python train.py --model="class-conditioned spectrogram diffusion model" --input="log_mel" --targets=["speed change"] --num_classes=3 --cond_dropout=0.2 --norm="layernorm" --head_dim=32 --fused_qkv=true --qk_norm=false --dropout=0.05 --positions="learned" --lr=0.0021 --lr_schedule="cosine" --adamw_weight_decay_other_params=0.05
Rows from block 9 of a small class-conditioned spectrogram diffusion model, named by matrix and row number. Rows with one number belong to one neuron. Each number is 128 + 24 x the weight over its row's rms, rounded and kept within 0 to 255. All counts start at 0. After the name is the row's rms in percent of the matrix's.
After each neuron's rows are labels from the 100 clips, of 14848 (inputs lightly noised), where the neuron reaches its highest value: "responds to" is what is common among them; "loudest band" is the band of the loudest frequency at the time of the peak. Only what is clearly more common there than usual is listed. The data: simulated sounds of rotating machines with and without faults.
# fc1: MLP up (model.blocks.9.mlp.fc1.weight, 480x160), inputs 80-159
# fc2: MLP down (model.blocks.9.mlp.fc2.weight, 160x480, transposed), outputs 80-159

fc1.201 161 [118 126 144 187 135  82 100 143  63 115 131 123 102  98 135 145 147 173 127 129 136 137 105 133 141 105  90 161  61 128  82 135 143 105 108 135 137 139 123 134 115 120 106 129 147 148 139 150 103 147 105 114 109 113 154 152 138 104 133 130 171 151 106 130 153 178 152 116  73 106 133 111 155 161  74 120 148  97 115 141]
fc2.201 137 [141 126  84  62 116 113 135 147 186 112 100 116  99  94 122 151 121  85 116 121 110 133 143 150 120 150  83 141 189 136 177 108 115 131 100 119 122 146 115 148 114 118 125 144 149 100 103 137 118  95 127 107 139 135 100 122 146 149 140  93 158 160 143 124 159  69 122 151  69 122 153 130 109 143  69 137 149 143  94 134]
responds to: gearbox
loudest band: 500 to 1000 Hz

fc1.253 105 [140 119 150 125 111 135 138 143 127 114 116 136 104 120 116 136 138 123 186 145 118  90 114 110 147 122 120 101 110 106 106 118 112 146 129 102  96 123 142 131 104 126 114 139 106 117 160 139 132 139 105 214  89 118 132 137 107  83 151 138 192 101 151  64 112 166 152 138 140 101 164 128 146 115 153 118 149 103 105 134]
fc2.253 097 [136 126 130 134 134 121 157 106 146  93 170 118 125 146 158 142 106 131  56 149 126 135 122  87 143 144 146 129 120 124 140 143 121 105 124 131 116 117 114 152 157 113 147 124 111 131 110 171 149 127 145  65 105 184 150 114 134 127 135 128 141 106 116 207 149 104  82 138 108 122 144 130 132 154 163 116 132 117 135 129]
responds to: state: faulty; rattle
loudest band: 500 to 1000 Hz

fc1.187 087 [122 112 141 105 105 125  89 163 141 137 129 136 103 110 126  96 143 112 135 101 158 126  85 142 176 120  75 114  94 127 133 119 162 142 143 155 110 124  95 141 196 160 119 121  94 122 113 118 104 104 110  96  90 130 121 105 135 102 112 105 101 186 112  85 124 105 172 106 144 146 116 109 150 102  96 102 139 105 106 103]
fc2.187 073 [126 113  94 105 113 130  98 192 130  98 130 102 103 135 144 139 150 120  99 127  90 108 145  99  84 129 112 151 113 100 137 121 127  94 152 116 118 148 126 146  82 136 138 135 129 139  98  95 152 144 149 106 149 137 108  91 157 131  95 156  84 129 171 150  95 119  81 114 105 149 109 153 141 110 120 176 134 121 137 132]
responds to: bearing knock; pump; machine: conveyor
loudest band: 4000 to 8000 Hz

fc1.460 060 [ 77 112 164 114 125 138 104 110 147 125 100  95 103 163 106 101 103 130 127 105 172 102  97 122 102 133 122  94 104 117  85 136  74 118 110 137 178 151 126 156 138  85 102 111 140 131 144 109 135 108 161 135 150 159 138 105 129 132 198 113 129 121 135 146 108 126 132 118  97 159  98 124 123 108  51 182 123 128  96 103]
fc2.460 079 [171 129  87 128 130 137 102 126  90 129 133 143  88 173 157 120 104 106 111 148  86  80 164 143 171 108 151  95  98 140 148 120 161 128 142 176  96 148 126 138 125  93  93 134 164 108 120 145 120 163  93 112  94 125 122 119 151 107 190 134 142 111  75 107  87 123 146 107 122 127 117 144 117 106  70  54 136 143 124 137]
responds to: conveyor
loudest band: 1000 to 2000 Hz

fc1.436 087 [118 104 111 118  80 118  95 135 110 137 104 107 124 132  90 153 140 131 134 103 130 150 158 162 112 109 177 101 111 129 143 113 137 163 138 135 114 151 126  94 142 131 128 120  98 111 135 113 108 136 132 112 104 138 133  94 167 145 124 126  88 105 153 114 144  98 115 144  96 166  95 103 106 140 125 122 103 130 152 154]
fc2.436 085 [127 116 140 137 137 137 118 189 119 149 111 141 116  92 120  97 111 131 174 120 144 107 141 123 149 137 130 130 140 160 134 128 161  91 137 131 109 140 148 117  95 125 103 151 137 150 158 138 126 149 158 166 106 132 127 138 154 123 128  90 136 130 151 129 112 124 152 128 137 121  93 131 141 111 118 129 124 134  90 135]
responds to: conveyor; reverberation; text has "room"; text has "reverberant"
loudest band: 1000 to 2000 Hz

fc1.357 136 [116 128 118  84  88 102 100 128 121 130 131 101 118 124 135 122 120  94  63 136  92 127 125 141 116 146  98 126 151 113 146 125  85 133 111 156 133 114 122 121 108 103 137 106 137 107 117 101 122 102 115  94 101  81 104 160 114 121 138 113 117 127 122 112 162  66 129 129 101  89 140 107 149 152 115 144 130 119 160 100]
fc2.357 127 [166 134  91 151 121 125 110 119 116 146 120 111 155 135 123 137 130  81 111 133 155 123 121 149 203 149 127 112 132 136 136 134  96 153 135 133 146 165 148 125 127 113 109 125 111 125  92  86 120 125 146 140 128 115 107  88 118 170 106 124 143  87 102 143 135 122 149 109 113 139 119 147 137  94 120 147 125 162 132 102]
responds to: speed: fast; gearbox; slowing down
loudest band: 1000 to 2000 Hz

fc1.315 125 [148  92 102  93 114  70 103 138 154 132 126 139 140 136 111 143 135 126 144 103 127 127 134 134 137 164 160 174 169 118 125 120 144 150 126 146 176 117 150 206 124 149 149 128 189 183 138 113 107 186 114 118 143 150 105 115 110 127 123 126 116 123  85 126 101 153 141 116 136  90 121 142 139 164  98 105 111 137 130  79]
fc2.315 098 [103 180 158 149 129  82  88 141  97 131 126 113 133 142 134 136 164 125 122 140 130 143 119 108 112  90 125 166 120 132 160 152 126  98 113 151  98 127 119 217 137 149 169 126 168  73 127 114 134  65 133 140 105 120 164 114 142 138 119 113 114 125 160 124 132 141 120 120 154  88 131 145 123 153 128 156 109 138 121 169]
responds to: pump
loudest band: 2000 to 4000 Hz

fc1.15 079 [141 140 143 137 121 153 119  78 114 120 129 111 128 133  96 125 148  96 126 143 121 156 139 147 121 103 108 133 138 151 109 104 116 200 112 129 102 139 114 105 113 128 112 112 131  98 114  83 130 156 153 188 111  99 117 120 157 118 138 122  95  84 128 153 123 109 151 166 112 164 117  77 114 116 120 110 122 137 149 119]
fc2.15 079 [137 130 102 155 135 157 124 120  97 152 123 123 118 123 112 132 101 137 158 114 137  95 133 161 142 138 140 133 154 176 136 147 130  34 104 128 116 122 134 125 131 117 115 142 137 136 149 213 139 158 164 121  97 122 122  76 130  98 115 124 124 157 129 173 176 130  96 176 128 139 123 127 146 134 144 128 117 144  90 131]
responds to: reverberation; text has "room"; text has "reverberant"; conveyor
loudest band: 1000 to 2000 Hz

fc1.402 072 [133 134 149 119 104 126 122 128 122 127 111 142 105 116 132 160 121 141 124 161 145 128 139 120 135 139 105 106 129 137  70 126 132 114 124 139  93 141 106 108 112  82 117 131  96  59 141  78 119 130 126 153 121 150 117 139 160 130 164 145 155 130  94 158 107 141  93 140 109 122 107 145 138 107 111  99 148  80 135 156]
fc2.402 069 [137 127 114 149 141 134 134 101 107 142 159 141 117 111 109 165  96 129 134  95 113 115 115 118 137 137 122  85 129 144 160 130 139 139 127 142 118 126  93 122 157  98 110 113  98 170 151 172 129 158 123  90 143  96 157 144  85 120 171 150 120 166 158 103 138 122 179 136 113  95 105 179 121 149 116 149 137 149 137  94]
responds to: bearing knock
loudest band: 2000 to 4000 Hz

fc1.430 144 [129 110 127 117 117 126 126 115 142 102 177 116 116 107 157 132 117 125 114 134 131 100  83  93 132 159 153 131 106  89 157 122  98 147 133 106 144 129 147  93  84 104 123 110 144 147 127 119  81 153 115 148 136 136 125 146 116 125 157 108 134 142 105 113 109 110 146  91 156  59 139 133 167 131 146 116 121 122  96 118]
fc2.430 105 [111 138 140 112 145 108 130 137 138  93 148 112  93 144 137 110 125 133 161  95  94 149 119  86 172 156 119 125 113 112 119 109 105  86 135 138 135 130 127 152 138 135 137 170 144 108 144 137 118 114 126 115 107 140 130 158 124 123 116  90 139 137 149 142 116 127  86  83 123 181  95 117 103 139 127  92 138 101 137 133]
responds to: speed: fast; gearbox
loudest band: 2000 to 4000 Hz

fc1.471 065 [120 115 119  61 108 103  78 160 134 116 139  97 115 114 122 155 144 114 123 139  99 130 121 115 100 109 129 133  97 115 127 149  84  83 109 108 110 150 133 100 118 122 132 121 191 111 119  97 117 136  90 118 114 147 122 165 103 146 146 124 142  93 119 151 152 105 125 131 103 117 121 125 125 123 112  83 128 150 142 127]
fc2.471 062 [121 129 102 121 126 135 133 179 117 124 117 111 137 119 122 158 129 133 147  83 104 125 114 118 142 148 133 158 141 132 100 101 162 137 136 177 117 130 170 100 139 148 132 138 188 153 131 177 143  87 130 162 128 127 116 146 143 114 161  86 122 112 112  85 141 128 133 107 108 121 129 134 108 121 133 151 140 104 147 134]
responds to: state: faulty; bearing knock; electric motor
loudest band: 4000 to 8000 Hz

fc1.379 082 [139 116 129 158 115 126 139 101 149 116 146 143 148 166 151 121 128 164 138 175 125 126 166 133 173 149 129 152 103 106 122 140 123 108 146 153 152 119 155 122 109 126 136 111 114 131 130 148 138 150  98 122 105 115 172  84 107 155 147 138 137 160 120 124  74 132 153  46 139 153 124 165 116  92 145 111 145 113  95 134]
fc2.379 103 [107 126 114 123 104 146 164 112 134 138 161 142 109 120 155 166 134 110 156  87 129 123 110 116 115 159 151 137 122 128 129 139 147 158 157 152 106 102 131 159 116 134 112 165 135 125 148 141 110 151  98 138 124 107 123  68 142 123  81 134 150  97 113 154  61 122 117  39 118 112 129 139 127 144 117 146 129 110 146 145]
responds to: speed: slow; turbine
loudest band: 500 to 1000 Hz

fc1.478 058 [105 154 146 122 116 123  99 155 156 143 132 119 148 158 128 129 148 118 102 102 108 139 136 115 168  83 131 140 129 127 130  98 127 132  91 167 115 149 140  88 118 154 148 133  67 140  88  96 126 156 115 113 103 128 143 155 123 124 122 181 154  70 100 137 128 141 127 135 149 141 137  95 126  97 132  98 103  89 124  61]
fc2.478 067 [175 108  92  96 140 162 152 115 104 156 110 159 164 120 167 148 156 135 111 164 129 156 101 141  86 158 132 128 140 169 122 119 130 100 103 158 120 138 141 142 135 146 142  80  65 119 170 164 139 105 162 133 162 108 151 154 132 104 109 180 134 118 144 103 148 111 138 154 157 141 141 120 119 143 131 141  86 131 122 155]
responds to: conveyor
loudest band: 1000 to 2000 Hz

fc1.82 062 [178 136 149 116  98 110 128 153 125 128 129 132 143 120 143 127 149 109 137 114 101 118  78 136 121 144  98  98  92 123 119 105 109 142 134 150 109  99 154 124  99 152 116 124  18 111 142  85 127 148 106 126 140 164 135 177 125 149 118 165 112 104  71 168  95 102 148 141 104  99 139 120 130 147 115 147 167 111 106  61]
fc2.82 082 [ 96 119 142 112 166 133 110 103 121 131 144 165 131 125 140 138 154 155 108 142 196 137 171 108 136  93 115  91 145 139 170 146 131  98 152 176 134  91 134 144 136 136 143 119  19 176  96 150 132 145 127 145 114 133 150 151 158 118 136 141 142  96 147 107 112 123 110 108 116 111 148 145 119 171 149  98 149 131 105 156]
responds to: conveyor; bearing knock
loudest band: 1000 to 2000 Hz

fc1.318 104 [138 148 122 108 100  84 113 127 115 130 107 117 114 136 106 153 128 162 155 153 102 140 112 150 143 157 102 123  85 157 132 147 122 155 126 124 115  86 162  94 135 103 103 134 119 150 144 125 126 132  91 124 123 126 183 133 141 135 123 138 154 129 100 158 126  88 117 163 138 129 114 161 131 123 107 145 140 164 147 133]
fc2.318 087 [113 117 137 153 134  99 120 125 138 123 138 147 102 131 144 150 105  88 117 122 144 127 147 107 111 103 116 135 182 116 123 121 142 108 106 106 132  80 158  86 142 106 127 131 116  79 134 171 147 120 175  71 109 115 100 140 113 100 136 129 142 157 138 120 170 136 131 146 151 115 129 179 131 128 104 107 113  75 122 129]
responds to: bearing knock; pump
loudest band: 2000 to 4000 Hz

fc1.6 119 [106 130 135 132 128 130 121 140 111 136  97 145 125 115 115 107 140 115 151 155 117 168 148 129 113  95  91 112 128 134 111 103 157 111 113 139 102 133 110 137 147 137 131 133 130 106 113 125 151 116 138 125 118 130 109 126 155 116 115 167 112 127 117 131 109 126  96 170 107 186 101 108 118 113 105 110 110 113 147 120]
fc2.6 086 [140 154 128 126 111 127 129 148 125 141 134 148 135  98 111 132 124 144 132  89 165 119 164 165 189 103 155 113 145 114 123 107 144 172 155 140 127 136 140 126 105  97 119 134 152 102 116 113 124 136 142 157 120 124 144  95 149 125 103 167  93 122 143 163 113 145 200 123 148 108  95 101 142 101 126 131 135 131 128 129]
responds to: speed: fast; electric motor
loudest band: 2000 to 4000 Hz

fc1.277 077 [140 121 160 107 155 129 121 153  96 164 121 155 173 168 128 153 110 128  97 149 120 162 131 132 198 119 106 122 146  76 151 127 135 158 134  69 139 130 159 155 136 146 114 134 108  76 129 115 148  77 145 102 104 131 145 116  90 157 127 130 167  79 145 129 114 134  92 176  89 146 152 117 133 139 124 142  89 147 162 117]
fc2.277 074 [144 130 113 149 150 106 117 156 101 173 114 135 119 132 105 126 128 134 175  99 116 146 172 163  51 142 122 135 148 133 100 143 117 107 121  53 131 128 147 107  94 148 139 137 116 129 133 119 149 163 127 126 135  99 125 126 115 136 130 155 110 144 109 129 135 106 179 186 108 137 109 125 121 152 120 106 116 131 138 119]
responds to: pump
loudest band: 2000 to 4000 Hz

fc1.280 103 [130 132  99  83 147  79 107 164 132  30 125 128 135 130 115  98 132 120 141 128 159 150 122 128 127 107 133 111 130 147 152 128 151  87 144 140 129 153 122 137 110 112 121  79  66 112 128 118 160 129 172 136 145 143 140  40 130 127  99 139 139 117  98 121 159 107  92 159 141 136 125  83 168 113 114 120 107 107 127 104]
fc2.280 131 [128 164  80 143 120  71 135 146 127  57 120  99 134 109 165 132 104 122 102 119 114 121 139 141 134 106 159 100 181 110  65  97  91 152 116 130 156 134 110 146 120 130 100 169 128 133 116 133 148 108 153 134 128 129 110 119 150  94  99  99 109 178 130 129 137 145 140 175 121 100 167 152 116 129 144 126 119 131 142 157]
responds to: speed: fast; turbine
loudest band: 250 to 500 Hz

fc1.245 087 [123 119 123  88 107 131 142 124 103 214 106 154 148 143 117 138 116 148 103 125 127 129 147 165 117 135 126 124 159  76 109 127 147 136 137 152 100 113 141 143  94 154 104 152 125 129 133  54 170  99 121  67 115 156 103  91  77 126 115 128 127 111 132  98 121 100  98 155 101 136 140 125 115  97 116 135 122 129 139 117]
fc2.245 085 [146 114 113 137 123 136 144 156 134 188 114 194 129 111 129 118 104 107 141  88 124 120 126 161 170  95 112 140 133 109 122 108 147 152 125 109 117 127 128 124 144 129 133 105 107 120 139 165 190 146 118 174 125 135 153 105  96 139 167  80 132 140 133 149 117 108 146 109 128 124 125 135 133 162 112 137 133 100 101 117]
responds to: gearbox
loudest band: 500 to 1000 Hz; 1000 to 2000 Hz

fc1.130 057 [156 149 118 107 112 117 104 115  93 129 116 103 162 144 156 116 134 126  83 149 158 131 148 144  65 159 166 149 114 142 137 107 114 127 160 104 153 124 146  68 104 150 103 112 119 196 122 152 116 122  98 100 126 126 141 141 127 140 151 140  83 100 119 156 169 150 149 112 172 112 133 162 136 122 136  96 124 105 116 157]
fc2.130 067 [111 107 132 129 151 147 122 148 158 145 121 124 122 113 135 118 135 137 117 118 103 120 116 154 201 117 104 133 131 134 120 131 151 128 140 131 154 123 141 100 163 126 111  96 137 108 115 118 119 119 111 136 144 119 137 151 158 106 133 117 167  69 124  86 190 115  89 156 149 166 154 139 128 119 109 127 122 103  98 134]
responds to: speed: fast; gearbox; electric motor
loudest band: 1000 to 2000 Hz

fc1.400 062 [156 126 173 129 104  83 107 126 154 129 138 110 111 144 160 142 141 118 106 136 156 149 157 144 143 151 144  85 143 157 123 118 133 128 151  98  96 119  66 122 144  90 108 123  88 119 109 145 156 116 139 120 120 140 108 130 114 124 165 150 128 102 147 123 115 177 144 124  94 115 149 120 130 122 114  77  88 127 121 138]
fc2.400 083 [ 85 112  90 105 149  93 110 130 118 143 118 167  97 130 109 136 135 114 134 123  96 156  88 128 114 107 108 113 132 116 147 104 135 110 151 130 145 107  93 129 120  80 128 122 178 134 155 161 100 183 121 134 134 104 107 135 164  95 166 151 140 101 124 130 126 122 112 134 100 150 149 117 117 133 107 161 102 154 112 138]
responds to: conveyor
loudest band: 1000 to 2000 Hz

fc1.25 135 [134 154 107  86 123 116 101 128 137 154 109 160 150 170 164 141 134 122 102 139 135 143 135 112 112 102 131 137 143  93 101 132 142 146 150 129 132 120 137 110 120 156 123 134 147 125 146  83 177 133 149  79  99 145 149 104  96 144 117 106 147 140 104 115  69 153 129 104  93 128  91 126  95  75 137 135 112 132 125 145]
fc2.25 156 [142 149 116 171 156 133  74 156  77 176 121 124 139 134  94 109 135 125 150 115 123 132 104  91 149 176 137 104 162  84 109 147 140 141 144 141 133 133 120 115 102 167 124 122 138 107 132 158 175  88 142 137 125 136 130  91 112  86 142 117 160 139 131 115 122  78 136 114 139 158 118 156 118 161 167 121 115 125 100 105]
responds to: gearbox; electric motor
loudest band: 500 to 1000 Hz

fc1.250 090 [101 121 152 181 132 144 137 102  76 109 120 115 111 110 104 111 134 133 135 127 119 123 135 152 136 125  78 116 155 151 110  98 111 128  98 130 145 136 127 115 106 138 130  95  99 128 135 114 121 129 143 141 130  87 128 165 110  89 160 160 154 150 117 123 117 155 124 141 100 114 123 149  87 152  97 131 106 147 106 108]
fc2.250 092 [ 84 150 130 174 179 149 143 128  98  80 148 102 137 122  90 127 110 118 117 150 141 112 116 106 120 125 155 124 142 174 107 122 102 128 125 104 145 102  94 155 145 132 129 133 131 139 126 126 120 116 175 103 122 114 133 161 156  94 109 129 125 122 133 131 169 136 147 163 140 178 142 120 168  77 159 113 126 161 127 121]
responds to: reverberation; text has "room"; text has "reverberant"; conveyor
loudest band: 1000 to 2000 Hz

fc1.179 124 [140 130 121 164 103 130 144  87 151 161 115  99 122 100 131  87 141 112 120 152 126 141 135 149 133 123 147 107 162 154 136  85  99 148 126 111 129  98 101 142 118 133 132 129 226 147 118 136 162 161 175 116 140 108  82 120 138 124 137  97 123 116 110 130 164  90 100 117 158 127 117 137 133 134 115 119 149 107 110 113]
fc2.179 095 [134 145 136  92 150 116 125 111  99 130 134 155 115  60 119  77 148 153 118 128 144 165 150 152 123 134 143  89 100 110 126 179 153 107 108 128 132  88 100 136 128 148 113 124 155 131 149 140 105 107  63 134  99 141 174 115 112 127 131 145 126 146 153 146 135 155 114 165 149 124 117 132 108 137 121 133 139 135  89 136]
responds to: pump; rattle
loudest band: 1000 to 2000 Hz

fc1.21 086 [130 142 109  99  73 128 169 149 116 153 106 150 170 125 119 150 126 120 119 156 160  98  76 110 117 126 139 139 164  99 152 145 132  92  87 148  96 165 117 116 137 131 123 107 124 149 170  62 103 101 109 125 135 166 139 135 127 134 111  73 104 118 112  80 159 132 129  99 133 104 127 126 146 128 128 154 133 114 133 168]
fc2.21 100 [100 131 120 135 182 109 141 139 143 146 110 141 175 130 144 105 135 157 124  96  93 122 136  70 122 129 118 134  76 135  98  96 136 163  86 125 140 190 148 132 122 150 106 113 134 120 104 180 130 152 117 157 132 168 125 152 136 107 123  94 169 129 170 152 133 123 136  84 119 154 111  94 141 129 130 110 131 114 135  96]
responds to: reverberation; text has "room"; text has "reverberant"; text has "speed"
loudest band: 2000 to 4000 Hz

fc1.70 139 [135 105 132 110 128  95 117 116 146 103 155  93 144 145 119 135 128 152  89 123 125  89 112  85 124 132 188 117 135 103 148 125 118 147 131 120 133 138 153 108  48  91 121 124 126 144 127 137 100 127  95  80 133 165 130 134 113 150 130  82 102  98 136  99 102  88 125 100 123  88 106 111 154 139 134 136  97 128 111 127]
fc2.70 134 [138 118 124 108 153 153 110 176 151 105 175  95 117 124 107 127 145 120 175 124 121 151 103  69 180 123  77 107 138  76 161 112 152 137 147 141 139 103  98 138 155 154 107 126 128 122 108 108  92 113 123 184 124 147 116 103 113 179 129  85 142  97 112 140 128 131 157  87 133 169 148 123 111  89 141 130 148 133 134 132]
responds to: speed: fast; electric motor
loudest band: 2000 to 4000 Hz

fc1.205 060 [139 118 163 103 175 130 160 141  90 118 145 112 150 126 146 151 114  95 175  98 112 158 104 112 109 117 102 139  81 121 150 142 135 131  97 157  84 100 137 100  96 138 104  85 150 186 135 132 113 135 163 104 124 188 182 142 136 135 106 167 100 148 174 167  84  98 128 114 131 122 153 127 124 155 120 141 124 138 156 113]
fc2.205 087 [128 121 104 111 126  89 118 121 148 121 129 124 124 131 116 116 110 164  93 168 147 155 151 153 143 148 123 166 113 131 137 133 115 113 112 180 153 123 130 112 142 112 102 115 160  63 117 115 147 128  86 123 117 122 100 135 152 139  83 128 148 101  59 101  76 119 138 101 148 129 140 120 138 125 152 105 142 141 164 138]
responds to: conveyor
loudest band: 1000 to 2000 Hz

fc1.383 063 [105 130 151 137 111 106 101 137 137 152 181  82 126 134 144  94 103 132 119 123 155 135 163 105 137 152 113 138 138 158 127 112 164 134 122 123 113 146 146 117 102 133 136 103  61 130 133 109 136 142 138 119 175  89 117 198 129 133 139 168 101 135 111 138  87 141  73 129 125 133 101 135 111 123 152 127 109 131 139 109]
fc2.383 071 [136 169 163 135 137 100 139 116 147 146 153 165 145  83 149 178 112 150 125 186 154  87 152 126 130 143 186 121 137 169 144 111 131 121 138 135 135  99 140 106 153 130  95 158 122  97 137 128 177 168 167 124 141 101 120 164 152 135  71 131  80 130 133  96  71 175 169 115 106 129 107 130 150 108 134 141 131 135 127 145]
responds to: speed: slow; bearing knock; pump
loudest band: 2000 to 4000 Hz

fc1.165 061 [108  98 100 117 127 157 145 137 114 143 112 140 118 125 163 148 138 114 131 124 103 109 105 124 216 129 157 105 105 102  96 132 100 120 164  97 143 117 144 133 119 100 112 127 139 129 164 146 129 139  91  79 108 121 111 117 132 139 141 139  89 122 141  66  79 138 126 101 125 128 146 171 103 117 162  97 108 127  99 149]
fc2.165 065 [137 123 150 111 110 126 109 124 140 162 105 173 128 125 103 142 136 115 116 106 121 130 139 155  34 120 113 123 132 123 135 164 143 147 156 146 102 142 129 133  94 122 103 156 147 160 132 125 107 118  98 192  83 144 121  61 134 120 155 154 126 125 108 206  82 119 153  78 133 112 117 133 136 162 119 140 163 143 137 109]
responds to: pump
loudest band: 2000 to 4000 Hz

fc1.106 067 [103 132 141  99 114 114 126 110 121 140 130 143 154 117 118 168 106 118 130 110 128 132 136 142 201  92 137 150 139 121 124 158 107 150 143 164 131 138 161 139  60 126 116 156 193 159 120 118 102 131 139 154 111 152 135 147 119 133 138 137 132 111 105 195  89 118  40 116 107 108 107 117 134 124 107 118 122 153 129 130]
fc2.106 073 [162 102 133 117 136 140 110  56 117 115 130 141 135 111 104 133 121 104 114 137 148 144 131 130  75 115 120 155 154 113 120 119 123 143 128 196 112 130 106 132 210 133 135 104 127 109 168 149 118 125 144  87 108 119 140 143 132  96 123 111 105 151 122  68 115 133 255 133 142 113 110 152  98 123 128 104 110 114 121  93]
responds to: bearing knock; piston engine
loudest band: 4000 to 8000 Hz

fc1.65 131 [152  96 147 131 166  94 136 127 113  81 161 139 135 141 145 128 138 127 130 172  77 119 142 119 118 114  72 140 129 137 113 117  92 127 109  99 128 104 148  97 166 117 122 129 112 116 118 168 150 144  98 149 139 119 111 141 109 152 140 125 149 136 118 157  99 106 106  77 108 144 125 141 103 117 104 116 123 115 113 103]
fc2.65 150 [124 137 131 136 125 107 132 127 138  90 132 139 142 138 122 120 131 147 140 104 131 111 141  92 111 129 132 116 106 142 116 135 147 145 126  91 124 105 118 109  74 132  82 118 126 105 125  64 157 155 129 103 146 147 133 156 145 134  90 174  69 108 134  88  60 137 168  74 138  91 138  97 182 121 124 115 129 121 145 146]
responds to: state: faulty; rattle
loudest band: 1000 to 2000 Hz

fc1.427 096 [135 131 123 130 125 147  89 167 118 165 111 151 131 131 156 114 117 136  94 145 128 159 133 164 124 144  79 110 127 156 113 109 121 114 109 119 130 127  81 143 220 162 153  94 137 127 127 110 133 124 164 110 136  89 109 108 122  72 151 176 155 145 116 132 151 130 137 165 122 124 154 131 123 134 122 111 151 100 124 120]
fc2.427 072 [147 116 134 137 156 124 126 177 115 138 116 131 131 133 136 149 129  83 188 108 125 105 162 126 193 130 147 130 129 116 117 139 133 103 119 118 140 129 139 123  80 104 135 133 118 124 129 148 124 140 168 136 106 139 118 107 119 113 125 129 128 123 128 143 164 127 108 141 166 119 113 134 175 110 133 125 134 111 107 127]
responds to: speed: fast; gearbox
loudest band: 1000 to 2000 Hz

fc1.163 084 [122  89 130 139 111 156  98 121 122 122 121 126 118  94 132 141 122 129 130 116 135 145 159 141  94 133 134 121 126 134 115 117  93 195 129 156 107 129  81 134 118 143 133 113 129 138  75  80 126 142 169 173 124 135  78 134 112  87 118 142 113 110 109 106 118 135 122 146 110 148 122 128 106 127 144 105 138 133 133 115]
fc2.163 076 [140 157 120 121 118 136 146 171 114 125 145 109 129 131 113 151 105 133 124 129 102 138 137 110 157 107 133 112 178 125 119 140 118  14 127 150 125 120 122 117 122 140  99 133 118 109 170 157 105 151 105  61 129 155 153 134 148 123 126 154 100 142 152 121 113 109 147 130 142 126 152 130 127 150 137 141 126 170 136 142]
responds to: reverberation; text has "room"; text has "reverberant"; speeding up
loudest band: 1000 to 2000 Hz

fc1.241 099 [152 162 110 100  85 169  99 163 150 118 105 163  88 110 108 125 126  94 161 115 133 143 111 147 148 117  79 119 136 153 139 146 119 153 133 201  85 109 112 133 144 159 160 114 102 116 155  95 109 126 126 110 140 147 147 158 154  90 138 135 107 143 140 176 139 111 135  89 100 163 130 106 118  95 111 110 111 118 153 118]
fc2.241 094 [100  80 124 140 148 152 124 133  93 119 102  93  88 134 135 107 117 141 131 146 139 134 160 141 120 139 105 108 113 139 125  93 159  99 151 187 147 106 115 142 156 137 127 102  86 141 114 132 110 109 120 132 123 103  99 140 120 145 128 120 153 114 131  87 125 151 141  78 118 177  87  97 131  80 100 145  81 132 104 143]
responds to: bearing knock; electric motor
loudest band: 4000 to 8000 Hz